{
  "model": "image VQ-VAE",
  "dataset": "histories of elementary cellular automata, time running down",
  "train_examples": 147500,
  "image_size": 48,
  "crop_scale_min": 0.8,
  "horizontal_flip": false,
  "bottleneck": "vq",
  "downsampling_factor": 4,
  "encoder_arch": "vit",
  "encoder_norm": "layernorm",
  "encoder_norm_position": "pre",
  "encoder_activation": "quick_gelu",
  "encoder_head_dim": 32,
  "encoder_fused_qkv": true,
  "encoder_bias": "all",
  "encoder_qk_norm": false,
  "encoder_parallel_block": false,
  "encoder_moe": "top_k",
  "encoder_num_experts": 16,
  "encoder_moe_every": 1,
  "encoder_expert_mlp_ratio": 0.5,
  "encoder_experts_per_token": 1,
  "encoder_shared_expert": false,
  "encoder_patch_size": [4, 4],
  "encoder_conv_stem": false,
  "encoder_layers": 6,
  "encoder_width": 256,
  "encoder_positions": "learned",
  "loss": "l1",
  "latent_channels": 4,
  "decoder_norm": "batchnorm",
  "decoder_activation": "silu",
  "decoder_widths": [64, 64, 128],
  "decoder_blocks_per_level": 3,
  "decoder_block": "plain",
  "decoder_attention": false,
  "decoder_upsampling": "nearest_conv",
  "codebook_size": 256,
  "residual_init": "none",
  "optimizer": "adamw",
  "lr": 0.0009,
  "beta1": 0.9,
  "beta2": 0.999,
  "eps": 1e-08,
  "steps": 7300,
  "batch_size": 256,
  "epochs": 12.7,
  "lr_schedule": "cosine",
  "final_lr_fraction": 0.01,
  "warmup_steps": 210,
  "weight_decay": 0.0
}
Rows from block 3 of the decoder of a small image VQ-VAE, named by matrix and row number. Each number is 50 + 15 x the weight over its row's rms, rounded and kept within 0 to 99. All counts start at 0. After the name is the row's rms in percent of the matrix's.
After each channel's rows are labels from the 100 images, of 14848, where the channel reaches its highest value: "top examples" is what is common among them; "patch colour" is the nearest of a few named colours to the mean colour under the peak. Only what is clearly more common there than usual is listed. The data: histories of elementary cellular automata, time running down.
# conv: 3x3 conv (decoder.decb.0.1.conv.weight, 64x64x3x3, each kernel summed), inputs 0-63

conv.15 111:44 85 78 21 48 55 43 62 39 41 59 22 36 51 38 78 58 39 35 57 14 60 45 51 28 76 61 47 40 67 59 74 79 40 70 56 54 45 37 46 56 54 57 60 61 44 34 43 54 41 58 30 51 73 51 31 33 46 36 41 38 63 66 60
top examples: 111 turns on; 110 turns on; 011 turns on
patch colour: white

conv.41 092:64 56 53 55 28 50 45 44 35 64 63 58 58 76 29 87 61 44 42 50 68 44 69 41 37 45 46 43 31 50 59 73 38 56 51 72 55 56 39 44 48 65 92 33 57 40 52 51 72 29 37 56 57 69 81 32 48 51 49 41 58 46 10 40
top examples: 100 turns on; large cells
patch colour: black

conv.46 112:52 36 49 57 66 31 50 26 64 51 31 33 59 48 51 35 67 31 67 50 88 46 58 63 61 51 00 61 56 61 59 58 65 45 44 38 42 28 68 46 57 28 58 09 55 55 62 61 39 35 40 50 45 41 33 63 61 44 46 50 67 66 55 54
top examples: 001 turns on
patch colour: black

conv.28 106:67 62 55 47 50 41 59 57 36 58 60 63 53 57 48 43 59 62 63 53 88 58 40 64 52 57 19 35 37 52 37 62 41 60 41 78 55 27 38 49 38 47 87 17 48 59 51 94 41 18 53 37 41 56 64 29 46 40 51 36 58 51 32 55
top examples: 100 turns on
patch colour: black

conv.47 085:34 46 31 33 40 42 50 50 39 54 54 44 65 45 58 63 64 35 64 45 46 47 62 33 47 65 35 32 40 59 32 69 42 43 65 42 34 47 52 55 49 48 67 21 45 39 38 34 57 00 69 50 58 34 53 15 05 52 57 47 27 64 49 64
top examples: 100 turns on; 001 turns on
patch colour: black

conv.31 095:30 63 50 85 56 30 70 47 25 64 70 44 49 54 52 78 46 67 56 46 52 37 34 60 68 58 74 40 47 59 60 48 39 36 44 15 53 37 51 43 56 29 42 54 47 38 48 20 31 27 40 40 49 54 39 35 49 26 62 50 16 50 74 65
top examples: 111 turns on
patch colour: white

conv.61 100:58 51 68 22 90 58 67 64 52 48 37 55 61 58 72 44 52 42 51 46 37 79 19 42 67 43 24 47 54 56 52 59 68 47 62 52 45 57 67 41 36 50 69 64 24 57 54 34 55 25 20 48 65 40 47 40 16 68 47 56 56 48 34 69
top examples: large cells
patch colour: black

conv.3 073:60 57 32 60 34 31 22 43 91 42 73 50 42 73 21 45 59 54 39 60 42 50 55 56 61 61 57 43 44 33 52 39 63 56 51 57 33 55 25 35 58 70 58 40 39 32 58 16 56 44 42 45 51 93 22 58 50 55 29 37 39 50 50 62
top examples: large cells; 001 turns on
patch colour: white

conv.10 131:51 32 40 40 49 58 53 72 67 65 66 50 62 73 65 73 56 45 45 38 07 40 51 49 66 59 81 47 48 45 42 53 54 63 55 53 57 43 65 50 39 47 35 99 44 54 55 05 51 61 47 46 56 43 49 57 54 54 15 51 53 43 46 45
top examples: 111 turns on; 011 turns on
patch colour: white

conv.45 097:37 14 49 43 49 56 50 51 47 46 54 65 57 29 61 59 55 41 51 35 16 69 56 48 66 79 75 58 44 43 39 54 39 49 55 56 51 35 53 68 61 58 32 58 39 52 67 08 18 32 40 51 58 30 49 70 67 62 65 76 67 33 47 38
top examples: 100 turns on; large cells; 110 turns on
patch colour: white

conv.38 125:52 63 63 45 45 44 46 49 57 39 94 62 48 44 45 87 47 66 42 57 03 67 62 55 60 64 85 45 51 53 63 67 60 52 52 51 36 54 52 53 51 55 46 91 62 40 45 13 57 72 45 44 57 50 58 47 62 49 51 65 64 55 60 61
top examples: 111 turns on; 110 turns on; 011 turns on
patch colour: white

conv.26 094:46 39 44 64 51 44 58 57 53 32 91 45 55 46 33 50 40 25 23 35 35 40 38 48 73 57 31 43 45 55 47 42 41 50 62 13 58 38 46 48 64 68 88 57 57 54 46 34 47 26 22 70 27 62 35 60 65 37 50 22 51 54 46 41
top examples: large cells; 001 turns on; 011 turns on
patch colour: black

conv.33 092:72 55 24 47 20 52 40 59 30 51 38 56 71 41 46 49 38 41 40 66 79 29 52 38 48 64 13 54 70 41 54 16 47 51 38 57 63 47 61 59 46 75 75 23 23 52 45 64 55 33 37 44 53 65 57 50 27 57 68 67 45 53 52 63
top examples: large cells; 100 turns on
patch colour: black

conv.63 121:27 36 63 79 33 12 60 57 41 64 62 37 55 40 66 63 48 44 60 30 47 57 41 66 69 59 65 44 49 37 35 57 31 52 48 67 40 51 67 42 51 30 45 50 61 54 48 22 39 81 49 73 48 60 41 22 91 49 42 45 30 55 52 33
top examples: 111 turns on; 110 turns on; 011 turns on; 101 turns on
patch colour: white

conv.60 083:55 31 50 51 80 44 52 39 61 24 57 47 31 56 41 62 40 33 51 39 63 59 14 56 38 82 48 59 62 40 53 50 72 53 58 53 43 38 63 42 64 58 28 59 65 62 43 06 32 13 41 44 25 50 40 51 41 45 40 53 61 48 24 58
top examples: large cells; 000 turns on
patch colour: white

conv.40 081:25 71 18 40 75 46 65 60 54 38 42 31 54 53 43 62 21 50 54 53 62 37 56 00 69 39 60 58 49 39 59 53 47 44 49 25 54 48 54 61 68 67 56 49 57 26 25 24 30 49 46 48 42 47 35 61 80 44 48 38 63 48 41 64
top examples: 000 turns on; 111 turns on; large cells
patch colour: white

conv.27 091:53 63 20 45 48 48 32 50 51 35 38 18 47 38 56 69 54 39 37 21 30 04 48 51 69 84 27 70 45 53 50 53 50 44 49 41 47 48 54 54 75 23 57 52 32 36 52 41 71 43 53 41 51 44 39 42 47 47 34 37 74 60 72 63
top examples: large cells; 000 turns on; 110 turns on
patch colour: black

conv.34 109:16 41 39 55 55 34 63 45 58 58 47 35 40 48 44 70 51 43 46 25 07 44 55 49 68 58 58 36 62 51 37 34 57 45 41 42 42 53 43 51 55 67 47 57 71 41 44 00 39 67 46 27 23 43 61 50 39 52 53 24 42 66 44 48
top examples: 111 turns on; 011 turns on
patch colour: white

conv.17 089:60 61 76 69 71 49 67 48 14 53 39 51 48 46 36 82 56 72 51 20 51 59 59 36 52 33 64 43 41 44 33 22 46 26 37 86 68 56 65 32 54 46 49 44 55 20 35 56 86 65 44 45 47 57 41 40 59 47 53 50 48 45 41 45
top examples: 111 turns on; 110 turns on
patch colour: white

conv.53 090:62 55 74 60 34 36 46 63 39 62 71 35 58 50 28 48 59 46 41 33 34 30 51 32 51 64 42 39 34 45 42 26 54 41 52 00 45 51 35 59 67 51 75 52 58 33 26 46 54 45 63 61 43 50 42 15 61 50 36 28 51 62 43 37
top examples: 001 turns on; 011 turns on; 101 turns on; 100 turns on
patch colour: black

conv.8 098:45 64 44 66 89 49 41 57 42 46 58 32 48 53 42 68 55 53 54 49 32 32 55 35 68 64 58 39 40 48 17 41 42 35 32 71 23 38 42 59 57 44 69 58 47 38 13 51 51 35 48 51 04 51 53 14 51 50 61 34 35 48 38 45
top examples: 111 turns on; 000 turns on; large cells; rule: rule 161
patch colour: white

conv.54 111:47 30 26 55 47 54 43 53 52 49 64 48 41 42 54 72 52 59 62 44 11 60 39 52 44 51 96 70 43 56 54 62 60 53 48 56 57 68 65 38 42 68 42 99 50 59 54 10 46 50 61 55 64 53 47 39 68 57 74 47 53 54 47 43
top examples: 111 turns on; 110 turns on
patch colour: white